Rows from block 5, named by matrix and row number. Rows with one number belong to one neuron. Each number is 128 + 24 x the weight over its row's rms, rounded and kept within 0 to 255. All counts start at 0. Numbers have three digits each. After the name is the row's rms in percent of the matrix's.
# gate: MLP gate (model.blocks.5.mlp.gate.weight, 640x160), inputs 0-79
# fc1: MLP up (model.blocks.5.mlp.fc1.weight, 640x160), inputs 0-79
# fc2: MLP down (model.blocks.5.mlp.fc2.weight, 160x640, transposed), outputs 0-79
gate.391 106:100141132120115114137097151096109106164181103147113134098116136100137111105128151136148129123108146122121103096138157147147162126153099170133118095166182136128097103120110113114171119141091098106121154101097107124143126133111124153144103111
fc1.391 105:131162109135140107167155106133110130136092161140136117150128123141109096106102150127128157170145102136155114169118135076168107171126136154121108152110141128161117149085132117128073091087163105087137161102154120107122088125142167130130120093
fc2.391 110:150125122141129109118122085121143128116111147109159104152170116134107129126108125170122146125152091151098123087113140110103084121113130169136131089105157178132145176131148107148135168083118136140117145099134134129148108134119079148129157142
gate.392 105:095121093116149122141158134129142142127125139137139169158137151123135106152152155128109159086140130159125133136133102118130171122150135131088092155170116134115130093149078152068147136113149135136130149147143119165106092155147195094144120119
fc1.392 100:154134133131110113055140102095138127137109119136089085091112124147133129125132127107153123132076123103164145110123123104101094103201149110152146149137141127144131106138138169089114104150167126162148133124173134128101136116087145132120123148
fc2.392 105:122115055117139082105089114146072139094111116145104137112114122141140093136140107129182139128138124118136117121150138158152120158129114152127160122154133142137116140120144164152135071151113123150145124132081119135154158110118066115160111149
gate.393 093:085116124126157136104164138113140140129112145142117109122113144138112116142127157120167128077126131142098195116140123090124132118074150117127133106095121146128138159156091114140112108149140135140110126136147121179135114197157130149163113121
fc1.393 101:112119112106149148147162165120127144159165127136160139115132064123128163119079131141107126104085111135149112114121130149133131123098128083118133121157102139116120124106090128118109109136151084149155171113165168205084148152162169104117141147
fc2.393 105:142110135097160123159132101120102097121154134126133150110109118164102127184109155137102162129066158100162127136120135139158120126100094115093146113137134092157146113116083103171140092153139131108104141141153127125143142152143080121152142140
gate.394 102:073201139127125122103118092082147128119120108141184160111129091129126110103113104129135160064081130135120091127131119111115171103141124096106127096113139148167125106107140111121145120117121119142139138113118127142137140142132133090080107143
fc1.394 108:087055069149155121101108120107147135142125157151089108146132129152089133161134140158097144100142093182098095099132112115130141142157153105133125110087107151133152086176113147131139140141112122113132107112163170142174128167107145151149102105
fc2.394 103:124103141160154147127114080108116141158145137164084131107132128144114065084161136139167140119110131111127151100140147133131114107120189104119147126142154145115174129161156168082148153090128134069058129131139144129148069130136101069114110123
gate.396 083:133093109123118088093152109167125086126133137131086124087065140095111097110079178108108120114140094133104142158112106146113106124134140094109160088115101146112103127155138105087128116145136167118113137161131087117096145114128113129060153115
fc1.396 073:097163126138171143118096093138111083101134133107144129104100110111124102141149157110069096105139123124189119122141100139177121110101117133112143155149137091123100113164149123098188100142107149096152121132150158133153169088157147136098155119
fc2.396 075:146157113158108122124135168116148126145126130103157151176145124126158080112096138089091145107147130114133108108132122084135163145130133139098128193143134128124146115091161156145130104138136117122139122089138149140129134106144128111147169120
gate.397 099:156157124067112119136122115070131116168108118156139122151122140130094125152111135165117121125129085149106119106120098124143152130137130128147156128100111131116137149134111135089105133127122113129101167151170080149122109108147125176128120162
fc1.397 102:121121084205097159151152126136160129113127137136124114142155099133151151129144158110131103146085161088151134118106105101124121156115109118099155067130146153107150129169141155119120071124121117110130135111109160158113119141129163127154162115
fc2.397 110:123137161174092130156139102150159100116170129113170121128087131140136131124152170141118181080139124111124091130123134137067121157141110155123157116114165156140142101149158122147112122164126117120140122091136100123121159075138142128127120139
gate.398 096:144149109115157125135139109155158158161120150160133116114109158117147138128129154118127062091161092100140131123110114146083152107115130133155123142162105135085126138125152105115139133110132104145188106169141088128171138128193114147141087134
fc1.398 104:110105114173143116103102113113047107128126142136074101149106107152131128125168172121100116149127089116140105129118115131181083078118138130128146105101106106124131129164114095118127089100133131111123147094128167111121122122109117126149132163
fc2.398 099:139124143116133178129136086101119120118067120084112113118123123138124122107117138126166135119110123169141114134117102119155160169150116108113110113153116098150102119118084154127108129126075129155139154104124121149125127139107170147119126163
gate.399 097:115157117133079137083123101134161149094148154121133122104141118094123101130141139131122135114141149125136098126147096141158146103108133114171143099088094115147110143077114156081133101148161172177145106151099159104099152049095148119117147104
fc1.399 098:122154148119137157158080111149116139106162099103146110134162105096086115112089080088146138086140118115108097117105071107132127158113080130128063097107102126107104139150143154147134095179122170137114148148110110135115104118076154107141141105
fc2.399 095:099143129153128124136133126107152123081141116089095121154158150146075124119108128127131129161177146143124129131179110175169119138084080137152072099115104119142159189096147117146105136136116138150108133119092138123145098117127136090145153159
gate.400 109:112141125147135124129156160137126122140154110138088110142125178123164146128136167093115132093157108182106123105148101119117136116105117104141148146129128133145130132146138117134144142124082097124130116102149093149133094140132108147121116145
fc1.400 105:112114105131080103085100084179124079127131183130133098142099116143167150149132117084103144127159134084141175111137123173131151114076120105094124121203103121122135117156108125110164169109123154142154145122108136128180124125129133107123093102
fc2.400 102:164119110150118166105138108157128145125145141160102120161119116165093089141107144106091115073134142148104113100101169173116109134135097146140135135135140103121133179112102105122145112137139145168112148090109117104105126148143124121119112150
gate.401 092:151151175066152100116121104126168134131118128107135107151181147092120159126097159178122139128103089144141102171157105114084145133103109127120134112150082138118139158113119082101109134113139119125151087110107150171136138159132158137180162161
fc1.401 078:098150130167118134132104088162172141157114104150123174117097177110119095110149138153103111157122092132168149102178152133132107112147141145117126143110132153145121118143157121113138115090141145163160145098095123113120136140096172142127134134
fc2.401 082:184121085146139137106160099137103150099149155117115113101150147097143162090121110157142139098096138169109122086141117112122134114158144133112130129096108165109136145156141131150134145086111101131077152076147109134125113149101143160152106171
gate.402 093:108181108080138136150112068089128136112124124136132128077111111153132150095103130127085104125149157137167138111140169126081180106124120152106161078141105132125084099125102127139131134109111134122148160095154144155156101068155141097098120136
fc1.402 091:127111120114107120143125113123120122101095154150117086134096082150170131124153128156130121133136136108133107143138103114142093127138128123100147086063123127115115137103101178129140098161148139100158126134148177150110137140155102147101157146
fc2.402 087:168159130137146121103109138116143112095102164150116121110068145119130137103148119124169137122103090143113100192122118186135131129131123106101147093179137114127109139112141121130120095131109075136150103142145129097129147120132130159128111101
gate.403 114:138156131121094148060117134159148111170141168111150092097126131114105147128139156123141122095117161158117123141138173111125105090124119117134139117153125127131134136149135114155174149122104136149114100138158148102119120127128141113143066098
fc1.403 111:109144151146144096125116113142122130105150155106103130111157096133113096100150173120145140197116083114142124104092141133132122154138162152081102121114146158145119116112138142126117151079151120121167107104113147135156119139140132147100136180
fc2.403 108:146106149089126106100158151107123141092155103137088167167129158122119132150131146142124144129136133103149096130092141099125103170137154124088103107155139090164087127138119114094116123157149117170123125127128156155147121178110105167114133093
gate.404 116:143146143103093153086110089139165145094167094137130120098146135124153117143143120130107127145147132130158185109149114106091132038125110119145160167109122118074114095136137117091120190156163153131125155134144141130154140109132092088088114166
fc1.404 118:137144129145142079161129110117113103123104127137132175104155107163151166109137121143148166067145095094126126132109141155126101143169183157130093138095170155175137097101152147121098089146113148165116124139081089132131151112101148114143156136
fc2.404 114:187159093120141118192126155097101113110133126140111144095125080154090137148162103143156133140115141136130065112126153132172084147169121135116105127124155089156129110116134132161118119135117080146128174132167103139123134109124108165156144085
gate.405 099:171128156139158151107136147122103114126119148095155073170113107093139127176167179161162135133126213111117092112121141096128149130132109130124126149170136154120128115090112120136126075146128064147162125134114109129089129148149090113133146131
fc1.405 093:139098146101095137063175157157116171083139130125129115132167123105086134118155094106141151130179110122132141160103127126137129125138131139109092079101131096067113153147147128127141138142143144125111086116151148166159137147122198109111142108
fc2.405 098:118149171114153131121134121148124124143132141111138169167130109115107147137158105151110169112096087141099135103146082082180140118142156121150129155114184078132129107137116131106136080121188169129171168110146144150134163141146147120129106103
gate.406 113:177107110100144156114101082093154118129114129119131121148119152095149093120146126086113148121139115121143107125103096087155110137079102158112144154132124104094129101127116151152115101108161156141137155154155119150099098102137185106113135097
fc1.406 112:138160156131136103132168152117123142065141116123101138156113135155226128119155102122137134084111142100147132132086114071146142152096099131138130148112132164091135130137149077131156164125136105122129140125124151147121122168101121112108108140
fc2.406 114:137149124133141109151083145142144127141140157106105117103159104186143130115159105138113119112111152128095129112137135108121145118159190140094123133109134151108197184117127113115126141097127109111114119134129128194120116118128132161134076115
gate.407 112:146126113072092133084114052153136136161148125114148085097193152157175099136147126084133093124125157113116120136125161129102101133181157130120140149161129124130086136112137118103168138123110136132167085101133128140149171088149158105100123092
fc1.407 108:160144150134124144156074143127118130136137119080130144141118150127158088125135137119178123125125144147098160169101081171142141153115113151117124146138136131119139133107093073157173111134114134108127075117125113094121155109083130123136108118
fc2.407 111:142098141134124138116127104108090149176147096134153093136126140114143101149121136139107128099114117098126108131080095182112137173132170145178116103164127148112153159109090161112132135136131115136109116131127109142168097145164136109122107161
gate.408 094:114163168110100134163099172116125148115122109135122145140109128159135154143131111104096153120141147094131106132117119124130100100156120153116128142133104155101115145119154083103098132100134107150091102110142159129130161164079151133121075145
fc1.408 084:126115077088135089113109150109115144121170101085193123170096095139104131143132093122154116123117146087187179160117093088096122109138108123116091135131126107080150140111113130148123101121117104095167107132073102131141171163146108121110126115
fc2.408 088:161096135155142076137117133095095142125090163134122115118120060128142131157177132143166133105114118074152134108151127169120116135191106093123125126143121076120126136151088078147138100126147188099110174115112128129145143109129104066161123141
gate.409 097:147153133143162175160076131081132084096077090147130114119140147144104161188096121116124114194131127126131162151095114147127146105089125160143147175149132119128105109108141130136136116131106127141107144122126129090142108146124106101129132112
fc1.409 100:138145100157109141114122134137116155133120135133113112113164169145117127110091118117107147125158142088139121095097149076138114114084162144115148143142133124142161099120137185149147116144124136117181138156144110082104137141141150109117133077
fc2.409 098:114097114139111123106160140119148120088158106141156117123094162125163179170110117145130083124129174142150127133131124134096105124124145138121115154146121137144176074119102130170139084093086129107118137105136125121145103100156161108117158112
gate.410 107:119145124102112116140091153084114108117122121126165148127105097122146100097139131177100153102136093142098152145144068141130145080124107092121183147126130119118156160127121120139134122183125105125147145139130133111125141110145106137169165126
fc1.410 120:130107117130110148119143104117143186141154131111140147154136132093083121139112112079146110092123153090113137120127132127126165143127146129101136138086083145145110132158086155117097131136129089090159151132107160148099154166148129173146122106
fc2.410 120:147103091130123099125158152124140162120135128098111139151122168108133118141080115083130153115114135127136172116116150149126174137112099129125138150108094137140090175147122144113091122094142087092140153123130171123144085123118133135137121117
gate.411 094:101104101136115141121094139139138168152154086156152101158106146123129147155111137115098154109118139136126151095151109142112143111130144132125112121125128139145105181137150128185168142082148110127120136101119116127101125138117144156163151160
fc1.411 091:172093107167075160117162127124112153134090162173137143119163102128168148130117145145121129109124115137156111128091089138132101133103108084129142118155164101123155108132142139082130140113157117138157121127095139120120120123156110072118113119
fc2.411 088:102141160097143182120160156121140147140146143163116119132142145106068091142119179150099144126084112125111140116115124149110164110157134141116127119094144189123120134131119118092117110144131126148139112170129124158132141142116155143140090107
gate.412 112:127097150135133153078149127134124088119140157107110112123131106110069135118106128135098199152101098148101140152126154156119149134113130099118106123146133120110135123140142133092106159151148095133114132159175189120126120162175126120104164182
fc1.412 116:151104143156151157128129104177122127092130141118138124112154116137098148171086134181159179128103169076093109134120122124115147171134111127106129147196146151122099125140127112142104142139109136094141123127129173104118121134129109111149114136
fc2.412 112:147096129122113161121110136110128117147094085153103118094126116119134107188136112162143144096155105114102128127129115106114138125124157197128121151138118154109110095129110097139118095150164096071147164167132178128175061145121161113100168151
gate.413 100:099141134135147166127140122144146135094111137129165115120090133157189107154130111107124153148148157103125133138111150152151170144116109112114113128170110149119150127090096125144125118158111114141123104167110148178165142129141114180138102102
fc1.413 089:137137159125140118112123137143115171160115090139124127132165126146121155123110108100176164170137090169107140126145172142116130139095131087090152136104123160113108152133167088138111164119160084148128160103107111151127138144124105141106162111
fc2.413 093:141142129147163122152136116133112130132156099128133165110139155132121167136118128109135141099136165147090150119124142152129126138097129140150144168140178153122196102140159075108127164161109073117126099134148114147154144146134101115128106100
gate.414 094:102110136140146161163092065101150119169190104165140124109128138117103111140110181138067143115144126156100137153104116117134121118107144102113123131136105126188123121180122083143150145122117155100157128163130145137165109131158135139180153100
fc1.414 082:106136137127106113130104119155130102104118144127131124182151135138161148134164168145153109134126164090116089157146144120184115122130141123141107144121115163095109066174100167103163132125093131117136130151154098116132175119124123132144107141
fc2.414 076:147185136125172130130111129109110120106154173126128131131142117094086168168142104135095118130134108115113147160125120140184123098105112113126147104165133106169115129092099140090170098120125093142112099144108118092158093152117147151121137097
gate.415 095:132094151142108113127102124111187122143149173110107075143167135129158132104114123078123146175117153134156095171117097141088202139128095112101152128167102139137129145100134148125126116104164092152162120122104127128126123164151133087135102134
fc1.415 098:102171087086148157136110093117125143165134097093162102146155124101140160120147144142114101131132148067138129098147095091126140123115145136156120161131114122104121115128098089112176085171124153091163132098153121136123127126129141097140151144
fc2.415 102:101077136141078136155104161116133136168112129086114109143145119126148127146152112119147109121141134136134151095101099127189158097117141108145133086129094110149161134088127108140120139126095146158163132145131115126104104142150120121097087119
gate.416 084:164163103117135142090169134124125129142109092147132124132152171110128110088077117130173119125153093129136122189109128169106117147111142125084117134109134128102114135124091129142127113124074121111144092143141122080158108120080156116143132083
fc1.416 078:105115111132108151117108133112135137110104162127129104121195135117154137146124137104113151156122076144102144140059114138138075138096106097170118122124173115141158135136139144148160120133118086107145110125121129114116119145138148118116142120
fc2.416 079:139099138136103194150111133137133112105069131087114119083151126151163164115103096122132114151137094132129140121147145111147162094135147115148154091112155107132135140153130140178125106098144123159089107142139124156120124159102137134169159127
gate.417 099:169125105121118192141108125120121131085114109140142130133181083103145121088148124136149125105107162144130086097156119131165105107119101135127100099106141105119094119127139133145125106133115102130126115118163118114117148108134185117134153083
fc1.417 097:154156151124141144115128163074146085125113106165138128169129127135140184136131133078126085123111106101164138126132131148089137140125182123078140149156135098120118159163161144111128093178094116164110107147124156139128182143141107150168144071
fc2.417 097:103131142163086137142137099091126101099144098109113145126079153118121141146134134118138115146113152123128104156093127125098103085136116081131103102149118107098118119196117098097129107126133099137162128096108184141118162131121118148129131153
gate.418 094:146091127148117134125107134140107127114105124123149114107118105125075114155101173064108131141079110138201150139122149097127109116125108106096122152123139081122092141137118135110122102178127113117152089202167171138134142142128146127137149134
fc1.418 083:140100139110122098125087135145085099112116158165120151134111171115094124083142106137154115135160132109095090134102145163142075129137159137115131112134149154092147097137129168141167121167110141103114120154133110100097150168150107146081142158
fc2.418 083:138149154111098127153136135113107099145185135086126074123087143134142139149150134110123136147141116125129093109138114146135149130128114122132135139152086137134152150123140154127102112138091105130121116100173118154104077092124109102189129111
gate.419 087:135131115082095106109078138115134115155171103140169137103109139149139115164118144110161099160112109104119095108092146113132171124109124120111121159127107131121102137090140132137123121089149132127101149156098141101165126147151157144058143108
fc1.419 080:131147091100141104102130094148140117145157110067133133148116122096120100115121123096177116121102123131101112130111120102102157119100155079151129169163133136109101141092100163139105108112137103106131178130126089141134142157117128147108132108
fc2.419 083:157123107120097122118124126137106124119107146131153148149141105116147168121154138162162111103168092147150166115131115156136124150095119096141121135124146089097103100172113095155131116132117104115131151136109117101123117151127118115136123096
gate.420 109:130186138093105149135094106148129144104157136090145129143118114152119167159139152130132189107141151102131103114127118114121107080131094120106108137103113147098109116127127097110139146132163121143120135109149131140129137104102133088129166086
fc1.420 116:125099115168154133145119096120103156125158152144112113115118139109115084121116140163137115133126137143176112145138143142168166140071076180163132115116127122082135117138146150134121097117135176117107117123104113144172072075181128120148164131
fc2.420 108:173101115122141120158129125154175119162135140096102112122118166117150119144137104150127155082144127142134145157112157137176139095085133161157120139130089183125133150100122092122173151158139116097139116111121084168164120120159123132108136076
gate.421 104:121136098131108133115135149115114113145101142129098104090120119154111133149130142145166104111151122130104086106109143114127148142101113108121119117129153152143162152132074142109142125079137164134098072126100135091083136123133134163106154097
fc1.421 097:092122128115146150092145142078117132102179094107122135134116116119138109148144145110088135168094146107127152085132178163110116099133105126120083156151144125173156115120142095159137134139104136110115141117106140165175130175114149115126151108
fc2.421 102:135107156141147118114128152112143131087145132120117163141164140116113097134160127147103158098094137140119136115127107091158142124137101136150094084148116091116113109097125112113149124138093124166147178107081106105105159162102114141169116110
gate.422 111:136128131130140129136137138104088208176114097121144112119172118144110126126152150128101100101128157124133092139135117128154082171112137156133109166104149178083110153117135097131126105140118133150156098107128118107117153122100142089116140119
fc1.422 119:111149124135166126137138097132175126104132128117132128137150144147191137126128173077090123140132138116126113141090144130089134173124106134140091109105169111120136141111122161125140142126142141139113105134128118157092114155146120050139144159
fc2.422 120:109076128102104124155149111081145093159162087130144162150146158155140143109120175129130127113148165148154110075099139142116117105125128105122103139107141120130127134094133178151134106131161113117088118115137131122098131154172120102141117108
gate.423 068:127142140124149153106134144147158162158139078149105121104104117119060159099153075096216156135111141130163135156163157137136117129109141142111163149094149181147129140127148138112142131133082088129127116150119129088139133179158155123085102106
fc1.423 067:072144113115160148118121107122155132123127139139141101115179138122088161120096122115097136165122111140131131134156166140071100128121136144094103157148120121132120126108131120137180100099128130166118151092103177126115118167104118059144101116
fc2.423 062:126144159118094125111147127135137100087100143137136096147121134154157148082081142127159105131139132171150158135142158145128116152091142141138093115166126128123096159146133178166157131102123150162116154141101131138112112144123118158161082130
gate.424 095:130141114101117151111101104137188120112129163122135109112130103121114133156134153096110121125098141132130119156105124135147108120120161159171103113140130132171125114111149133107108096119145153166108130138151142078121127156145189143174120085
fc1.424 090:134089165120135116125140125091143115151123126132112172170120105116108153093075169131127099141094120116137153142143130115115107139099105128132138095135098106146072132149133081170086106125126107118143168135139119145080118179141162130112126105
fc2.424 093:088088096110158143134114131161091130127116092133145155129144119129139121168103145134136114118113160139117142097149130154157110109075111123158155115124145141126078102106153169109109104129147138145139108106141135164126130146075118142110156138
gate.425 101:147108158134088145125102142153108129144152141152157109091111137089137158148093131155115072130139159111101116127118110137092149139136141136154106143119060118118124149106139131081186138113119117137118102148177126129092160114195088117117098103
fc1.425 107:113095146133125067159135137099102115099123121132120156120114121183102116098123163107091165120118186111190132119146136080131130131117089170119126159131102140101131124112143165130128168127121146112131157133129166126163137101105113155121133125
fc2.425 104:148123146136131147108086095065095099121123102131107115103148151095196093122141138093129171136155113107130139113168141126138122135101112091161181123148096094129124158160119127133136141130079139153126133109128108161080138120091160105126083145
gate.426 112:093127125106149154146165107105132165166130154127134128116144095140125124129172111095072125132102144142134112130118116093109101121109104134135134142139149127124165160149144102139142110161147148105174089111172154146120134168157157120128122143
fc1.426 121:133134114128141146127135088110120164087136155154129150137168115129160106120123136131156128169118113163139120128129139094111124110116111137117158156122112096134185109130146160094112119151171098134117113120174141140123075142135132093120132139
fc2.426 119:121140087100109117123173130133156091111132100143112088111109106076134131125119116098087119164105122115106100129108106098151104195114098119157117145154122136127127128131157139133111106142143123160152182111131099080147148158129187127100134158
gate.427 097:161134097100119166140108131084115126123137105142109106168107129155052161117132124110148118116148117140126154104127150148111153105166082124116114131100118138113131134097119180093114131106137120122126118143090160132119151153146177160126083131
fc1.427 098:152133132140145116100130106115118109138132112122105114114095161096141111091114119130095106095144136116145074093091138089189154136116125151149143129129105096168110149147130141107143125148158078161109152195169160119122112131163105121138153129
fc2.427 101:114131160110132098146156114122115126103124145124139142148054159156145107151114123127178115178155128099137127120109089138130103131139095147156117111126097078171159184144179124105087112150151133118195156159110141124124098136146123112156111112
gate.428 096:132093143096131132149117077127138147130177151154163138133108125113141098115141119070148127095119144161109113153092120090140165135114149123103129100134119107145132127148171124116119136144135116159165144155098135126180168131126119141130151176
fc1.428 102:126132149092168138156183126134099165112130116111143144073131133107173139147118129115138156080167152109117164104133117136129101130142125145117129100120135130162142097136167154080125140095111097120150136135119123124156165147153161162096103109
fc2.428 097:142137156092109141148169140167170121126123127107156178138135159057109095177119067186151129133106140128087137153091144120145133101109153132121142094110110116089151110114127117127111118145151091119120116142109127139092133170131133161109090127
gate.429 105:132124139135095143159064077101185128161107108134109109097148151143091100087148123131144129132112165117121154090110111129147150099132133159088112142155113094162104152136127150116135119115134124102109117134136091109128151131110143125104125130
fc1.429 107:140136088177162136144083091163137108143080108127137211125144113139097139136140116123079149132149145174090112124112116132116135129162126127160092136132095142085145123142123123109125106112138170129171137109125155092120121093163130136110096149
fc2.429 112:095109130125130137176128150116111133147096149081203172108138150138094101145137127134081136147124130138139144107145140146163129131145118120147126133075092126117131124138137120105134152121168157159151143131124139148157079148168072138150104109
gate.430 110:160106116133113127121102141144143146122113130141132094100131125143168140151140109132126091161168108119142126123140115117138101107111175143112168117152109105107168105109137124121104158096104124133148156110142121120144112105101095147129123099
fc1.430 114:099075102122097162166127137136126143147116154188161091113116111110123152141131130127129172136145125135174115146116102101138113132156144136137131059125129113162136131132122141159136077114142102119127118068164133137168119128136147175136099123
fc2.430 109:133165140125118161200150155112190110109136119139141148112101140145105105121151128130106166075161136140113125119123148137128103065149161113134109122132130097131168107121138156145122114116127137148162173134114129148151154173106139099129153123
gate.431 088:173111117105175133114120132131117135095144148131110090111152105148126157075105127116119128122104143130108118120141116104110141121085114163114109078131138119150111155150106104125129126155151103079135120138159151121131143122099130143133134152
fc1.431 082:172133123115125151137145105120186144154133111131154162118129133128153120142159111128146176144079098138155148152148142118150129162121133099144164162120150114114160135108117167113070105158161147077188141124104167117125137115180121096124117124
fc2.431 081:109115141141149142118122117154128092136209154074128160119139135144138138170125146173099138151148115094135186127144116164118121142129132106094123113111086079158140138101130114138158113125164179145152099128164132097114108055150159104145126162
gate.432 117:168130168120121082123135107102117113142110131106159112120190126140158099114111088110135170081162180157179086101168132155087106101111074169140136122125129087147094109125140141140097153160118136127093061104157119105108121120135144126115128112
fc1.432 119:135100122140130132136095125141143127163117120130154095131159119134138116135113159130124111112190172158140118131176128161113065092107080164159141108130094128137087140135125117144117114117157138132087098118157136131158155152121157106131138080
fc2.432 114:130125098134128137156088165119107101104111149132126132133134121148161146131094116144166162098137120161105126094142081150106157145115081156167151116102147123122126171106105149151110139123132179104054130119128127130128139159108185130113121095
gate.433 098:150206130152113081134101131152145161132125102133149145128104111142167105177160070109118145130104139145148152157145137150120213087105138182098154129137140152147113094150145108154112141169112163090125105129155129149125142116129146099132108143
fc1.433 097:130163083104143107127168116130106118123177093144149104058131129171161180130114121164116102106104098154104117114136131113170150078157202166145198159122152149127111104100113120134144127121121161137141094155111181078122155134110110120150137120
fc2.433 101:158121116133113143133154175152125100106148124161136125155105132148123126143139123144138145175104091106139116161087064123114105144167122134155149152086073115105127126101123119115111118158087113173119143111118170130148148100139130151171091106
gate.434 112:112169131137158164080142142127130137115129112133116093142118140163138146131126121109158158091142141111081175128157137144103146073142127128120115174109187139096124166125082128133130148172136129154120118156114160152121147149149135134146103120
fc1.434 112:141154119131096099144126127103120153127109175140122140107142097143115133132097139142149116099131147122126122126134152154146132146130178155116129109089124119146126159109121106122112120125135127078122118136090064095104162113162144091127094125
fc2.434 110:111117140116121136145152144067133158087131143082100129098147096110090107108128123077076100085139092113110123114127135126131135117150156112138113116114074127140146111140128147104123134129117152096119128118138165136131135104110142145130188079
gate.435 097:079143096153112114091102173128077113149121127137159139130122118094136106136149090124142137156123159160090150152096140131118153105118169126111079163120084177064118113119121106110103137142106128141140135141142120170158112110156122133133111116
fc1.435 085:130097126152089113128166089154127112132171097154125159090075128138092129068103160137102092137163160196146145177170133133099144163122105174109105133153085154151095123159122106081134138110118132116111134089124119131104159129149157106099133113
fc2.435 081:101135158110095136149164145172091128122131130166133126145176130115117126119127101129127091121158124090151132109132070113144094172136144139084101159117153162132128138133130065158139112156092116083127118141153119144129135117122104114145103145
gate.436 101:127167145122176121134127095109134128088097106131144147140104168138065105140116138157095112123139130097107138119130150164126174134121130122086141117095157123147130176059139151148131087095123096143126140155089145148130152091125120105115156134
fc1.436 101:078078058109099101144122134187129108143135124149083136100115150141138148106182080140120093145107111116099102125110130111099126108098146147118093106138140119139115132136151123143161114088131157129079099121109168147123135132105166102149157125
fc2.436 097:133115181101147142108131133129167104173092154111115176129129130128070097105144107095119128159146129148140110122120114130097162172098104169110133122129143123126128174156126138145167126110121124136101072162086137141105147114120163207080121101
gate.437 102:168104132144138140117168154127176180164104161149157116101123170141116165123098173150118102090120131145115123159158098151122117078139169129155158119076152090108090120079137168151117153118133143175138096165109113102128138132184120107137123131
fc1.437 113:114119137146125110123092121123111111122114138167135135075167097145138111131134097115109130164125118107147130129132110128097119126128134146108148129163149141102172094114130152095109128145143107113109165109138125131151126145182186107087163147
fc2.437 112:136092120115094138136183154117161098137168115095107149133124129132117137149114115131137148134130114093141115115133137136150081129147153131176117133161119176126155119132127096144105146137111138106118190120122128129117134106168109158160131110
gate.438 097:096137136161132136084150156128118113128133108125106144111138104140111141097090131145153150134111140108113127136148116134102100129038140100145111178082149115119129144120083123136139136096083106112153127174132172145151137178158179136116073112
fc1.438 097:137136091141108109102120147090119125138090102124116106118117141118139107093084114108137090126129167075151157147144107112106100109129110140139160119113109116143140135134131160044144127119166136097131128152141106107127118128119138143105143086
fc2.438 099:090113109103098109123166133127129198126121099122097146130134119132120130137142132140099113143140116135134143141136127110090126161181114124133162114088116132150110127157126146109134142112129168172190146099138130109101163162146078095129186134
gate.439 089:105135115076168136130106142145162115158132137109134122147165083116139122160138100116165108107126115101143109081123149124172139105149130135107139154122148144077072162077141132131153118111170087098100131143134138105121104117135118132136135093
fc1.439 079:156105127144104100080141125104119095157085115126144129134120155114134120113124132147185105111143080129126168111128151141156127138107138115102127150140086144168144121167140151143103144175124124131158145141112109136136166143099150124139134115
fc2.439 081:133123142163177130111131166147127108118093149172127150142146124122173109138129132147136128138126103161085168141117131161099118158166121141137150099163106132137121101113119113108120090145144149108169121140109153130169144115100144107157098144
gate.440 096:145145202120149111131126102147171149130168112125118128154136144143096133093107129073149128173123120146125116128123141152105149102141102158105094096138142123140099131120166108108106149092157091140154142141153127141147126148175129136140127134
fc1.440 092:104174121128194129113123133173179140143123120097120132159177124104105122179095149132107114089149129140135150079152137128110110096102147133128132153108112126116123116135122095095119164142119129092170150079171140125130127124111083140107161134
fc2.440 092:092106111141145176127150154081114143175071161141158170135108162175051154163153150136092158121077115141132116124127128104157156166104146106180145125120079148158131155082114163115147114103146151150127150108117146092073119111119150143120129115
gate.441 102:128105117133133113133120125125134123128147071129145129179106166143127100057124134152128159109142111164121118114125141130158147164141135148081105124121165155104144136119149117114134137156154109123144159097102132129112145142131154166167131098
fc1.441 107:150107164148103105114119096143124112138109117138131129124114165169131148126121177153125121149118139140094093147116131126150111128157123150152119118163120182119121080160122118137114152146107135142117168103110112157085090161097140170084096125
fc2.441 110:148120182149071146089146126129133175138115116131151120151133150124115094131140183166119138152134136141079125159094134107129133112155134136131175137170152116120110184099137121146130148127084123094154149150134124121170048170100165091094115087
gate.442 098:133125118134134145112144116135150080172090143147150090115107140158123109138124095151077165134131184137109172175096153151138142104146126132125113134119121125142101106124161103151098115135151136133113113122128130111137091086128120192133102134
fc1.442 105:149070118055105091152160141114099100113094117123133153136118140102103154113114087116138109056107151120135121143142104101139158130110122106141144147116091126123146177148146161117154145111089132159129152156116138168150116142133166136121152121
fc2.442 104:139140136128112113129132122148155136107096080167137109113121141118170161149149133132067133110149138133152116151166140112152127150092108122132109124199158154204134144153145126102091157158092115098155140126130126133130144105120141129134140151
gate.443 095:125134092130114108152161128154124135123129089088148126107120127170155126143171114105129109140109123111134160159082100114145128097164109137139077119127091125157099178123141161139119097128143085102129077102145113083140090134124093193148112107
fc1.443 093:119126144169116109143118145118183105129131150119148088133178138156137119160152144143132103152120142137200097153145147160116126120105153087097144119137111115111155108123129103123133182122168142125137147066101161139125099123124092170151100117
fc2.443 093:129132118118108156152143125149172097113093142089161139124133101095116131098156139128135118103111112097093123133202112129087152117141115163137105115158121091127138096135141115112133120158167111128128112117116156076118142083125115145119140120
gate.444 105:105121115146157123073083081139162152117134114140126121138134118108110106115135121152133184144107140144125122133128130139142113141143109097116149157137134179144162129126173097180123147089088091126128150099124174088132089137137081157183152148
fc1.444 112:106137152140112133094125115183089091111133127127138146110134118162120152161097107123138147117144121101135126149101181137119123147154132106137125117097110142168104117179113130147130144138141155088126151058134170149101095116132163119139162110
fc2.444 105:120113186160074173110144098107140129104124104117144116140119122113133108138111136173124128105096141114156118171131134147142105083130177108159128155158117111102147125156087161182146091107127154099090148115136137114137067135105144148076120118
gate.445 109:149152151148099143088096121118151118125117114195145168133157127127156110108142110151108138138155095141111120085117090143100144089135124101082128142121147108131154122104139084162138140118140133152111136134155124098132117174114079116112102159
fc1.445 119:120158171147148130153149111110104107121163091094160124091109137125098108134136127113127094143136126109108120087108135146127151122135149102156156159115101121163125127125067089082139124178082151109090091107162124143113122152137138093108103149
fc2.445 115:093141132160095108098123153112180172147098112075155089167104088123103141151085143144108108150114131147132127167130162142139120120126129136146103126147162105113112157103096107135127130110132132145119144146138124094101073109148162113078109133